python train.py --image_size=32 --arch="mlp_mixer" --conv_stem=false --width=192 --epochs=10.5 --lr_schedule="poly"
Rows from block 3 of a small image classifier, named by matrix and row number. Rows with one number belong to one neuron. Each number is 128 + 24 x the weight over its row's rms, rounded and kept within 0 to 255. All counts start at 0. Numbers have three digits each.
After each neuron's rows are labels from the 100 images, of 14976, where the neuron reaches its highest value: "responds to" is what is common among them; "peak at" is the part of the image that holds the peak. Only what is clearly more common there than usual is listed. The data: drawn human figures in many poses. In brackets: how many of the 100.
# fc1: MLP up (model.blocks.3.mlp.fc1.weight, 384x192), inputs 0-191
# fc2: MLP down (model.blocks.3.mlp.fc2.weight, 192x384, transposed), outputs 0-191

fc1.268:128134135157137125127229098128123161128076127128129056126136131141129126125094127162213138168128129129125130118125138127090147125130145128106122124126106129136131132125120047158127138139127127129118127147129116128128121127106128127126128126130129130118146125124124147131134133113183149128105121128191133132126128129186142063124113149128093138123131129124111126167125128164122128134121093137138138128169161128133125132134126116129155100138131128128131137128059131119128126127122128131088098128149137125126129180129132125129111195202129130146129130067122133125163161131227129128
fc2.268:128133137127131133148142145135177128150159126131116151125129128007125128084123184101131159117144128136161155130134138130127075129128127127027127135170136127128135131135130159115128123130126122132138127142052143122129127135173126136127132128140127129128171123122085125125099206131127131127043098133159134126129115113148127137129137128130146128101140126168204128128129134118130126153129122106132129119122131111075131122127131135127114128134128126121133130148130150172129129148136131130132112123129129125130151147139128078073129150035127123127128125143085131114125125128119135130
responds to: black trousers (41); black top (31)
peak at: centre (57); bottom centre (25)

fc1.209:129128131152160099179129128130136108141170148136135129129135135134124148125127129197127136127137139179128129133155191128131131151143129128141124156138135119128127128132129179114197132126128149134255132162136127153131130125134129129134127167128151132139138128187128129130093131153133119146132158134141129133141136066195128138130127159137135127131161130140156166138146140149171132130130130142144138137139140055134172091138129179128154162129151128176147154138104127135127131134129127123150071128126128094127128133132130172144110149177131129134177134140130128131130132141172128108
fc2.209:136121124130130111109139124127154125126133128134127133114124173128226142105166097128127132130128127128130126131152127133115128118153128150051133129129128128132126130129126122128127127131133117170126128127053129127128129125139184130121128123139138128128129215157080164128127133129129124133128128129132128149127126123103179202127128122131167115124130095130132128132152128238127140131148114157121177190161130160071042124126120127127112130116166149144131131102127121140128128067113124125136128131125126125123134137136118122127127135134127152127125127127188102173126161123140128094
responds to: black trousers (35)
peak at: centre (76)

fc1.373:138126127139128147184128121097127128117133128128128135129126083117127081154129062123128132138122123128125115047127106106144176142135062138128124126133112127111122133127124131105092157129125126128197128156130133127159158204129128164127128129130126126147116129161139116130128129115127123127127129128181163134126099129130130089136146114127130128165191129126128135126068087125129128125130128105117057101143132126131168127128127132128128125116127116119124136128128154125127106128024123162128137116130075128206129124129127127128128129088125129127129102128129130158097037128127122122
fc2.373:127118114127126131155128101004128127132129122123129128133129192139114112125122118115130125124118116129132128076160135127137114130127128129130169128145131123127126125131152168129128128129123129131124166133128130125099128146124092206150163115130145131126131126113125126197128154157130128130119113132122133128129125136129127133128181128130129125129129129130130173114173160107128136137128129144129104119124123123163134124203186134139127130134121131125128134138150128129124188128132143139127126138131035104128124129164131132123133106128089179123205157135128144107133128126128130015
responds to: green top (63); green trousers (43)
peak at: top centre (34); bottom centre (25)

fc1.21:141132114131123160169131087105126124109135128127126142132123140101134109142159114098096139131124124131128094118118131123165169141141116128123115106135114114106125134124155116103121160121127125067199134126128163127138153201133128148151118132146131110199162135151141108202127135124117095122117123128133142133110122091118108128130145128115125129183155085126143131126084108129131133111137140127119067100132108120130159136128105140133106136122133120123118140113126123124132113123073115167128143127130073130138133092130128094129122119103124130067159129132131137128060013143118066105
fc2.21:128141102119092139128127073053127129135188143100129130154128185124112126128098125116139129134112123121126130081134130121172124148159106126128151124128135117123128127128141174135146115126135127173132138090122156124127138143083106197158132122144134132113144123126126108182128147128127137144117082131128136125126124135127125121152222178127128125132133131131125162089127163109117122154131130146128103117128093147128131128190199169132125129129117129115125156128140142121126140104133196169134161155133084139102086131154129134129128077128128124113214127128123168111132125128102130112
responds to: green top (76); green trousers (30)
peak at: top centre (52)

fc1.287:128129120135141123168142177137148071126128109126202111091210138129125138093140095153123131111092082117129128123128104131136128126126128129139127128140130132121127130160127128129128140145127135126127129130112187143138133136124134128125128122127132129088128124128125130112129127129127129122103134176074164130100181138127116135129122118124131127125117139122191128125131075127109158141129133126124134128129130105126128128128124176136105129117125104128123127125127133133126128092115000135151127133117087126111081133157146133127130131129128129123134137188141024135100129130121171097
fc2.287:196127122126123136130141102120136127129146128128211128131137134130149128043135123129101143142131134131122129123142127127192160126126128128145127153128127136141104179148126109128111132171131182133125093113047128120131144119154131125129123137164128120152128145130128126127228132093130134125127128127133126144127117128131099134203123136111131125128128131142122132125149158125128167129128128148132126200132150139112127220102130127129130132122141124128195132061128152113131126131146127127133194133083150137130132129123133123127128128127142149127121184110164136131123129152110130132
responds to: black trousers (44)
peak at: bottom centre (56)

fc1.346:171128126129129137130162125012130132126151133123129131092146133146165114129157128128116154126127128148128125096127127127178124175128128163123128129128117128123121128141128125128126191091127130123176128149126163144186141159126129137139159138143140139151172127149127114158128128125129128126102128152135151124084129128129147128128145129141124128131180130128128129129128137156124177147129128092139126106136156130129140147184079163134071130111124094128130124130128153130145127125097128133128128125162034129127127129126128131131127135127037126115127132129133126135114129199127127034
fc2.346:124126130140109145150083128036130128128144120133126141132129139143098128128119126120128193133129125127152125102128126124139129119129127126128130126131135122129129129128175131128129131134132121150126131127115128118102129128114089164140129128166118129130138128129148128175128179129139127129126125128132130130128118128130126128156129126073129128132108132135121137128180128104129131127130119158130115124235128126127111128168186120130118129130123083117130127128128127120128194132140126130124181145129000129128126130149127161126159098126122115127206140130107129099136128125155126049
responds to: green top (62); green trousers (45)
peak at: top centre (30)

fc1.280:127129161128131151189086129130124124137129128132130158129135139048127121163129107128128129130114130108148130169132134154128140126181129157128131052093071121150153140128208128131181124130142136094135127166152128131128137144165129167125140149145132109126129128129132129127036135127068126132128113159128115130129072068148132112140130125131071129125120129128151135139127124128128129134126127070101143149190088128129138117142159154129150154133132128124132140128132128106130136128140111158093128128129129126143128067156146128125132212131131132128128145088134135128094128145156128130
fc2.280:137131126121114129132138133138129182127153126134158129116127097124127131153128127133128142148126129158000135127112140142123120132131129112130179182031050134128129126129135087179132130140126129105142127124132186133128092141095133128128125130127151136123171120128133127128098138142000147141160129088126124092157180128132128127128118127129143150127118137089131119146126126127149113131129132118128110138083159126175135125127129120116136128118129130118130141128127135134148129140113129124128133127131145136136125143129127121163127123135139125128115122127134127120082126198131131135
responds to: purple top (91)
peak at: centre (45); top centre (35)

fc1.163:128071127125153145128128172094133128128129128168129151128128128124128128133118128129129124093129128150136100136120126130128082132128131082129133127112126127126098129090100130129194130105127126106128126128128128128130083144128111164175127135128106128185128128128128080189128129125097128128129101128152009129157128130126128147127127128050137104062129114127131126123127127126161089127128128116148062120131132109128145123128140132070128127127130122131127132129123113153127125129127096105135128127160129117174127129141078133126079121123128127058131060128160162125127154105142062128
fc2.163:129128131129144135177129119123128127139126097128128129120128129127127103118128129190129127127133126150134129116131137133127135128153129128127129127154129123129158079047126127128128127141137129132127127132127150124127162164145128139139128153126128129130130128130144129127127130139146131131128129127143115132132128128166164129129127139132128127033134128165157129128130131130137127127127129122136127127127128115130134126134128130000145131128127127144140128139127123135096131173128129127129128132132119115135166130130005127116019127127128131127128072146128168129128130119127131129
responds to: red top (57); red trousers (55)
peak at: bottom centre (25)

fc1.249:087128128129111126125133149131122129162200095151126124128143121034200126146121145127142153129113143127101133128128119128071131129125147146141128133097129112127128130127126154129168115089117137071151131126128123132127121193128141126124122145128127113126127157128130113128129104128125137098127130165177075129188099078121111129115136157140060150118132127114128104140128129130128128129037127127155124151130116126128139116128188148080181126117126152130129132123115128137086129127128126129122128103177130095127131101185129126128118159131164128127124096135127155128128150137195094152
fc2.249:161118123060131160123133128129121125128133126146130162128131150122096150127129058157128138129127122158124127104175135147124127128139133115198127134082129124126112128128128134129159124131151088139129135147160117123124167145159158127084128186132109092135149114124122126126128125133114115127186127098139057193140152079124145127129122128135207116106189101145136128140131128134128132121128109127137120127123203129128137127127135155100127124158128138130141147125109109176128038126119130128165133128131151128127164140127058151124128119162153126118126072128106120098132137107129128128
responds to: red top (48); red trousers (39)
peak at: centre (60); bottom centre (28)

fc1.186:098137156106111153043152123114176128128129120124126126119128011049117120128089128126127129125168128127134106126122128128130126184126156091132122126126126126045128118096125152197125124118129129151125128128128137123128129129105128128123128127134088125131079128129126140128132128100130167123143129107134228148159095129127128126125187127059142127142129110128127051130128158126113142123124136111130129130138132129128127127129136125127126132127128128095127128126129141141127106127191048120125134127132128137141103131154129126109139141127129127133123125146123126105127135125129154128
fc2.186:131138144141130131116132181136119171118164144147127128177143142128124130126128127142130136121138163074140143131127139087128127128149115122126131126142134172131129128109128192120091127116181126129126217117179139118128094131115126119127134144131107094099150118095127110143124129134152133132137127145077114081130082125108161125132129127123082134128128065131138120129128134156127129131146130151090129120152146131123096123130113137039131087128081143129128178127129157108132125102132123138125143154130140137100103130130078232134126128131128126119127073143131128122191100135172110129
responds to: red trousers (35); orange trousers (25)
peak at: bottom centre (38)

fc1.161:084105127075122111125127130072097129127128134054128124082137128125128129130153126125136129114136099140135112126129116128125133126126118126132095124128134068066138126129125135127079125128128128099129085127129129120132131153091128150126132130130109134132071127137057128125130124128169127126128136084131129135121117107121112123071128128134138129126128058128131127118083128118148130128133128127127092109122130125126122088127128186119118126126106078132177176125124129128069128127082116126129099125129022127112105129120117139123117133144118129128126125148113010126129128108128111106
fc2.161:153133141112128182128130123093126131094133125142135144132129060127078146118204116130130123127094168123128103115128119130124123136121128128130159130105129147132115169109153094127113123133079129094087137131122182129166126128129135126145125128112127165068128049127128121125174184113128143134129083085138146128118138132128127123128128124164124132129129130131137132142121128131118129083133092126136121123133124156127117140127140128109166129244130128123125133165158062133129138116125183141118168128144180141127127137135124188129150127121168062130129115114118127128129129136117111129
responds to: green top (32); green trousers (25)
peak at: bottom right (98)

fc1.76:129129128101132126142127113083127041128130129127133128130159133128112089129128121166127125108125125131141131129127128124128045138127139123126075125128130124127135101097127111130126130129174062122133127157128130131129125129131128173128185129128112128128117073134107165128129119128127129107128126111103145128127132131127134128128126125128170118130147127128128128128135125116164145061130128128127128129133127131133128127174129129143129127143128090139138127125130128131128115124039037130169136111128029103130117129109128154093130128130085122132130161124067104114070130119129131038
fc2.76:104128132130121133136127130061124127128139125106127137134124128142130213130082082128121130151122130128131128006132126124158130129121128130127124124133135132131141129155132127075128136129128128128126125114127125127129119071118129130139059134125129169092127134128127122116123144127144127107126065124127127128129137127135122179128124133130130128139132154127094129129130123128125132118128131128128130165129092122128128128045143130150158128128128133082130114128128093128123185132215133128129122132120165157128128119139129105134177128118173128211112194130102127131183125131127128173
responds to: green top (97)
peak at: top centre (78)

fc1.131:128131131129154138128157127119133167126074128157128127129145126129131132133127130128158134124130127130146135165120128129128127128160132113129160131094123128139125129101130130127132128123206128131131127180129148129117112149126151183155127124129120113145128147120138130200128134126128127152128037129131129122129127128145173124162128130082131128127131047123151129128127134131170097113055125127129132159145127121129130130130145146068130128129145036114127173141102129128127125130127120132130128136129128116166124164146099163113116143112131131035171074131127161162128128096200129127
fc2.131:092207128157099171128130127163128128129137128127167117129129122128130110129109139181119135128115104129128129126118133125233173128127129154091129125161137128129135131122156128126128191132126146130084131123125129122129136127090129063156133127129119164055131128078144205103171128130135121143112131157129123129133127130111143130139130123129117128098130128130130122134127168126128124201110124127123127128137138142129130135113127104072120129130119131124122128129126128021104137111128136116127130129128128107126072134136040128124101159107153127132127130128128131128130094128152129148
responds to: red trousers (52); red top (43)
peak at: centre (37)

fc1.323:128138090128148153191158119025141096082129132093132126128130148133128041116158120116095128120134127128130102194107158127156130200129121141125071126131120128127126092139142130097078177124122141124128135132123153145128128118117128144133086125131130128146131114127129112141108144161128128127125127130118161132120110130110129114142172146115130128163116129119181125138110128128139156128139138125110134129128127123122126128113123178129106138101161091129156117123119130127133109122130082126134129131095130129138103144127132221131129147148106129136137133159152060132092128132117129045
fc2.323:129126122127124129135127136065137131088149145129161138129127223139168128113132129112126141131125161129129171124131130128157132126136158134129128137125133136129140127110152127105103197142129128128126121130170139128114134129129125128166113126167116148053135152133127129127129129131128154135168102124111122144074131132124093163249126092127142111085135128125101128125131124129121099133138128132126081171132123153107127131114131059116071131143139134121130127122131150080137198137141128112127153171093128200124129155130113098128099100084130126123128132126125129162131134128123132129
responds to: green top (45); green trousers (33)
peak at: top centre (35)

fc1.141:132127124140145099159129128126172086085131126120128109152127076134128098126129126153130131125128122130130115060123192134099127127179079143090129142128113127123142128168128128137117129127146125128159132128069104145172156090127130150076152152128127129125105075159161126136036131150130127110069128139134129099076128126142115135121132128160127134126130153067138137102092113167146145127140124123130127082119128127126138110139124131127114136203128125127125127128126120129131126131114130119123126122125127130127129150017164124128128129128114100113127166113140058134110124147127128124
fc2.141:126109128129128141148120134090130156129127124130126137091103128130121112113130128129126126128136138169128126125127132161128127241128134160126124122128118126127126129128114116126143160117128139128121102140141132130129083217130135126130127126128133130129128144127079127128080113129127133128131128123128135139138128140178130126081095130142144141131112161128125120135127108129128124130186175130130134145118140127073145095159124129132131130079129132139130129128133130129152129149130115101060112106128046178133129130128130128245116140130106130123112127131145082162127140179127129032
responds to: yellow trousers (39); green trousers (35)
peak at: bottom centre (39)

fc1.371:067117170128126108128130129128131129120117131128128105127128121167128125126069129128128126091145130112148128121128148129133128134128121128129126128136127126136154012113114137128128113120130129128128127124143129135145156154114128128133128130104128128129129118129052127134128130131135129126137144073128128114119128130198184128114127129128135078093166074131128127132108169134181129130131130129114128127127128085129128119153113154124062128114130105123129143127108128139093128132106050077165085099126018128127127129129132127098128137129127126111128130149145036138127128128128126109
fc2.371:125126138134130125130132124130127127127140125130127132130130127129106123134124112128128128049129136128130122223127135129111123169127132140128136127149130156129127126123127123134141117128090163126143128136130178158121127129144128129143120128127116128126127125128072128123122131127132129255129148113136129128128127141139129129051125126128127136122127124125126127133128139125134051122129126127132123119128129136129130125130128125112129133121127128128128097156129114126128136148134160125092159139135128129143128146192182141155121185132129127061138089139128000128133128129128128129
responds to: yellow trousers (98)
peak at: bottom centre (56)

fc1.271:128128128129121127127213109128128090127073128176128128129192132124138132131128127124129128127133222125128202126112140129128130142144163128075112132127128160166140128128165112126127121125217126143126127151120126148125126132147128128129125139127129129111128134152131125128128127127127154130092037152129126125126130129136170124123128118129127106129126140121138140114127081125125128126024108126128127171164126123102119154154158125126162152145175063129127171115128114127125128139129118138134127121133126077123096122131128160125137130126141126123151128112130127140077125128124193117
fc2.271:120165116128125135124129141141141167147193129131125152127132120128134135128127133127125126082131138082128140157126124124127122129097139124129129128146128157153133132128129126128129127132125164130116128129127142123146166130112136127135128128128129133118128127137089130125145128128127201135136129160121157182131159126146130147129117127128154128097127084125128120142131128110090084140227246129123129176117129158111127142125131108110128127122128187127127129129129160131115129142129129106182138136023130251129112149132113127116130163090133130127127126128129128142123146122119130130
responds to: black trousers (31); red trousers (25)
peak at: centre (44); bottom centre (30)

fc1.117:128128118088150128126136127130133129116113124119127115128128168127087138134128129125133129099113126212172122184101124131130085133131130081132148101150129125127106139067097134135128127129170111142129129148138132119128130128122162130127104127131095125160128150129132129192152134121136128118116130100153138151134121139122130149128128128089149134112122064132154123128129142127137079127125090128137123126126152136127129136079137144118128136122128126135149152130130158155178035136156088132151123134204210126127133183131113130126113129128128131119141042159127130117127152055144114152
fc2.117:120127132140150131128140126133135123101127116132126115131128156127130118137125123129128124114128129132139129132123138093131116129141126123132113129143117118152158132036106128114067129129130114151130132123128126128152123123131106126111135129132100113106138130129224141130126147133131128140129127129129103125152119178127130126255165148126110127123161130164142130147128142152115091138072128125130126122128159168125138126136094129086132138129128158147127140132124131113125120132140129102128136150056121116128120131140067130071096149128126130129159067138145255141127127128144128121
responds to: red top (61); red trousers (34)
peak at: bottom right (62); top left (32)

fc1.72:130140134133153147128128126129127114128155116062129127091128138128125146126185069128071130082128098145171131166114127155132104127129127138036126128137128160125124127174132172125133147075126134114128129154052160127118128142130131169140118127141138126135137131143120129126118131159129121132104125131121127143145127067119128153170138122110132084134127128127167145100145126149102126129127130128117130129121096140074130128139129176110131217124133127128212133051127128139128128104128127214125128127066134126130125139128128145127139119131138126127128142128127127134121146128126138128
fc2.72:126115128134115153131156126132120122139137129128130125128122133082130095111109128125134139126126223140129135123126144125196182146127132129113114152153134149134128184171113099126130128193119174130128057123045128156142129127125135119124120129124124087129146130144127149145122131129134126129075102128166125136128127128140126122138131140162134123124142136142125128143132128125138130162125129212127126158138127128071140127142129102143043101119128128166133111127133154123123137142127129124177130130127141164127132112144171123130128159129145197102121138126136158136124128177213146129
responds to: black trousers (62); black top (41)
peak at: bottom centre (41)

fc1.320:128105128128128126124131127045134134128120127157128150128127114065133128132125129128138127127127128133147110133112125173129114187145130091129128122065120127128128128087131128128181130104144128129141125167099128128130076130142116138161124165128127128158128128130129127151128131126055140128129096128134087126162127129136126126138159125000130105128126097118132128127127130118131080115064140083142082127129129130124168128156131140050128128129139102087127141128100126129127114129127129135130128127139129123189127128141096131127126132112125128061140086128130163120121126124137096128
fc2.320:129136119128127197129123126129127130134141126132155137123123129128133128124124136217130148130127109155135129128128127127195203128128128166129129129150142119128136131068158133128127216134145128135125131122128143113123155162128127127170133147133126160111138129128128131111131128138152131130130133126139128131128148129126156127135129129138128128035129130143136126132130132129128128163138132128104127126125136130129136128131128129000122129142091132127130126128127146092128159142129129126127130130136127126126129130134051128128037140127135129128126131138128128128132127157145130129
responds to: red top (64); red trousers (41)
peak at: top centre (56); bottom centre (25)

fc1.223:127128138099122170138071144131113128128125145140136126138131129109151128147132128174145042140129143146128055132128129130100128129128128128146128127124096118125047128129125093132128132132127129129145129128128128129117129113174128128128152150129111133213129100133140129143131128149121124134128113155167070123127130135128059122147130128128077151166134128127128119130127052137127120137152142098128129123148140137131161120124163122110146130127051130119131161128136208131130125133132128170127128127160163111141141062136128141127127131086130130122128127108099130123129126129212077138
fc2.223:127089122105130123137128125138127133122129073131108129111128130091129115171092128132118130128133102211039123184129134129126126128128078128122128128073130072099128127106125140151136128127127128183127127132185124129133130137128052137129157127128123122108119129114118111106121126130052129143128181110127105142135122128132128127121134164130132139106131129182129131112133247094128123122133145128151115129101146113181129122127129145120126130127130135153130129128136114137137132132120125125105118134128127129132139136152128127133127118218138138110126127104132116130046125126107124128
responds to: purple top (75)
peak at: top centre (31)

fc1.290:072127127128128128131129128128120089102130146127177107123128130130122113128044130119138126128129118128130128129154127121128124129083128116128090129132134128188145041132128131112126115116128130129129110120145133129127141176071128127128127132129183114110096128131062135128127130128128119126133143128123129101090129126128140129131126122122133125125129115133135127127130163171131129128130087147119114150126128023118124137129130126151072096130141130113130104128126122127128129129128067125148128127124030128126109131146161137095129144135127127136127177111128000135127128119123125125
fc2.290:124100160132125124103129098122058129128149127130132124120115129128090108129128120129125130086113128127133129120128128129123128128118131133157113135151089090110128125132128125099127123104053129127136127128146137139112102128160124126129127123138083128129136127124082131119121133125132131169128129131126125131128113176133124128123124130126125135054129169128130128131127044125129083107129124142136111127122133131107138127128130131123142141129097046128121089132102127057139101153131131124126157142129137128130123110174240128134057131087128127127133123136126004109103125128129128128
responds to: yellow trousers (69)
peak at: bottom centre (43)

fc1.34:108128129131128156194130128133084128127131126131128130137133129050128116146130131132073126091038150133127136107135133151092096141166115129128129128129121082165136129129152116132129128129144157127139142131123123168098129219104128162128102157127142129084127132161134131124081123143074140104136127132134117102130133028169086128105127123128126145124122123124131148158162106126122134125128128129118115144125094100115133125130201149116156160127130127098139140100101157126126147132094118149132081103119147158126123124127087079168130125133141134126129128131128127090126126129128090088
fc2.34:130154123119128142134077144132109142130125143129098142123097117122114129171128168134162129122118126156128120122128130133188128135136101069142190138115152127125135125118130136138134150124133129119131156124173129130114121156130153128117143132130113130128148087114227080132128175138123131128162128148131020115123140128126125078128075128130119154080129146142125126139105128116128108128126118116127114098106141140174204125141128123126163098136114128117109125140070153125156112187139128134110153127172134147132127127124164131133111122122127120127121199139104179113141098143147091131
responds to: red top (75)
peak at: top centre (41)

fc1.88:025129154129127126129147131127093169081148112082127127131130126128110133129105129126127144113126128129130125082126130131072120175123134131130126134132129126131152067197128128128135107121128129124129129131125122134134128147125127125115118116129152132107131131128085128142045060128140143111144144134129133125121137115129128132114127127138121128118139126128142140129067126119132129128148111129132125124141105129128159110147128132140128166127138145128133125128128130131129120137116106134131130112131109128128119127074169137129126128127121133131130128130131000129113127127121122128
fc2.88:128130128125102133138095120165128130142138124149156128128130130145123122127126188126126128127120118131127129137126154089130190128118111129111127130127135128143126129127143126128129239128122128126127127142125127128127099127129115123188126124127130191127128122122127127117179125123123128102109060128145128128128135131127128126007142127128129133127123197128122114147167141091118099160126128131063127126126143129129129127124132104121131129128126139097126075163129132085128184152148135122102130050127190128129126127127125133124125129090149129128115188123130128126121093187136132165
responds to: yellow trousers (72); yellow top (34)
peak at: bottom centre (36)

fc1.153:133128124128152128127128109128130141143130126127127068125131085128072132082114129179213129091109093120128122136126069113110128121126128121116169151128132123070127128145127140187123129142158111095109126131128128127129146130119126150123191134128120127121093078126115129120128123127130163137117099131058131182127120127125129117128127128127110111149130129086184122189130085148128117131127119131128129128132132125126156091128130130128078097113127126142181125128164126128133128122127126193129108128124096124115090151146105159124145165127139126079106125129159129163132168126211168130
fc2.153:128108129113126129161164135151142116116155058124128147129142155130138128127129132128117129130153130156127129130128143174167128125126132132110155118126131132180130129127123129125141128132128126194110087130046128128134149128165082129164115130125143115129130157136131131134049134137129120147105127108177147132152137103188144210139128129130145125128126127161130147052167168128136125129121126128129189135129124108144123129128138166153050146129139130127129126128128125156130128167106127095135128128127128129144223126129129088105127117135128160085130150128132128130106134126072107106
responds to: thin (63); black trousers (25)
peak at: bottom centre (66)

fc1.211:095125159139144162115128129142130135120128090070125113130130133090128133128151140151129130128119128128139121128127126129068106122128130174121134144152088126120149108134186132129130129169129129143126128124090127126172127107129102128129132128132144129126132155130128147122120102165136138060106128135163145131128129092123079152109128129129110131134127129084162125133128078129125128128129118128134130037116129131118132120126131122115126129130130128128184117112107127130127128128127127161131010085147163128128119128035139129128153124122129140113127136138127004126128126157146127128
fc2.211:154127123127129125126129128129218128153120129130152129163084129123143126128138127128125119074128128152127129127152129133127196252133128131133134135125108127146161129138125133139173127128123137124168132155140131128128128216134142132187068130128148130127137131128102147134126126129125132098139143130160128128126129125134173126067134130165142136145130130118129128127143128133130131131131127117128125128162128129128131125132128099159129129128134100133130129128127129113141128117126128128128131070104124128110132129127199125192124188128124127053138138127196071184112127131126133118
responds to: yellow trousers (53); yellow top (53)
peak at: top centre (44); bottom centre (35)

fc1.124:128129131130086129147195184128127142118151127147144128128168113135125125127069101127240159126129108160122129129201221126128154150123122124045127148113129131128124121131133142177191120152128128131214129130106153153120125116157129136126170133125128129128138123143146106179129128129130181127103105132131130131127131129148132176126160123129126099151136130129128117119128129129194122153130128123127130123129126071123144093127129116128115117120137144127129153149130141113133128129128127127126129148134129128137152117128129104152089137181098130126144129128124128125127133128168159130
fc2.124:127129128129129121078127133127092133128129158140127127128107121109116132116127130094129126111118130083132128139093050127125109128123128127111140129129127127129129108130128129127099130130128122113121156077093128127130098098127126029127128114129100132128127117119131128127150127045128129129128090129133128127118131128056101127131129125128117129129124130119111113160030128128051128126131191120124090127107129194121131162126128127130126126162130127087027128099130119116128126066129128128127143125128129148096074127130131128145129127096138128170130128130073131102127126145128121132
responds to: black trousers (52)
peak at: centre (87)

fc1.62:131130155127110096140131137140136030133140135128141128128129128127133122106136124129163084046131073128160129044128119133130129091116135128143066129134133137125138130131153141126129129128126130128128128190127128188132174117132126132129128127095093128129130091129127142127129128137129128138140130160058136128139188130102170169128114131144135055126134128129128127117129127134134133129154132130130162118154071140127242063126130091127102124126115129131127126182125128147128132129134129129130139146127128116141171128128156110128135128128087113136122147130128130124128131146117126130
fc2.62:127100132136129126128127105085129123130119100128052121129079128130122120074127095122122132126121192131130195128127135155088128133131131133127112127135125147132128129134084124131128128131129131127134120096064164128110072145128106134145130142127125123141123135126017109144129119136139134114122128108142125130125084148128111059128139134130127050127130127128124127127117081138129128130127132131139128126119136130124100111131124135128115127121129095136129135127126131134051128127132131125116127126124128167128140125115129130127126136147129134130123130128162011132149130028134171117
responds to: yellow trousers (28)
peak at: bottom centre (32)

fc1.244:129128128136129128172139117129149110129129119127125130154153141101139133131140134128054128131088161151151139133113169156128135186173139162129129096133128128156144129130151102109148128129198128131136161128129121176126133144159128131150122130131219131127143131146129125127084159142128103117129102137134093123128166130165127170128136127131127141145105130123128213089134127130115131120106130128129064130193120131116131175195129187129173179154153132126128160107119129127102129165128118129160129085122149128128124143128134152056140144128142113131141135132129136112120129123091121094
fc2.244:110153127128124127128127138128129174130133127127128173068126128113107118201129186128130131098129176131128176131097127158115114127127149130145153130127119146124118096127128065140149105124127161095126098129144130121127126130128161125120131120124130129109130148174114160125116103129127199131222161170123137164125134118152112124122080115128171134127131116124072113149114109128108089126170188109144126167125093128154159124131145088095130116088141141126120118126094129136127129155125066087125128098128127170154123144127119122132128130128135143155122093116205119154109152127126133116
responds to: red top (26)
peak at: centre (72)

fc1.168:134129120130151125169125132136132104134131075131210121127172131127049143036128135191138128107126023130129128129128122127122143122111129125134125125128130128128128129138138157128130134153127129117131128136121148164111128125124128130132145117085117128128154058126129134112119127143107138125121119155111159178141183126127127141131126130107127128132128162062210132128129085126123128128148129097075132055135129128124172088127117129128128127123134124128132127134129129120128129110133042130117105128107128112114095165175128134121141129132127129123141151128128128130115142129126144127
fc2.168:127130116125128150131127096133142110129128130130128138130124127118147123072130114143079129139128152129129135129125128169128127129137130129074099129128127128131128134123123101132135129152132129131124060118014118093130131141171128151111130170133136112129122180156128091128118117128130129127016017126161127113134128058130122129127138136130156125128141127134128130129140119126128118133114128160171117173129141120077036126128127145138033129125130128146134139129125131157132127138126129131128130127127128130134151096092125122128128148126126142129122140100141130129138111128128132123
responds to: black trousers (37); grey trousers (27)
peak at: bottom centre (57)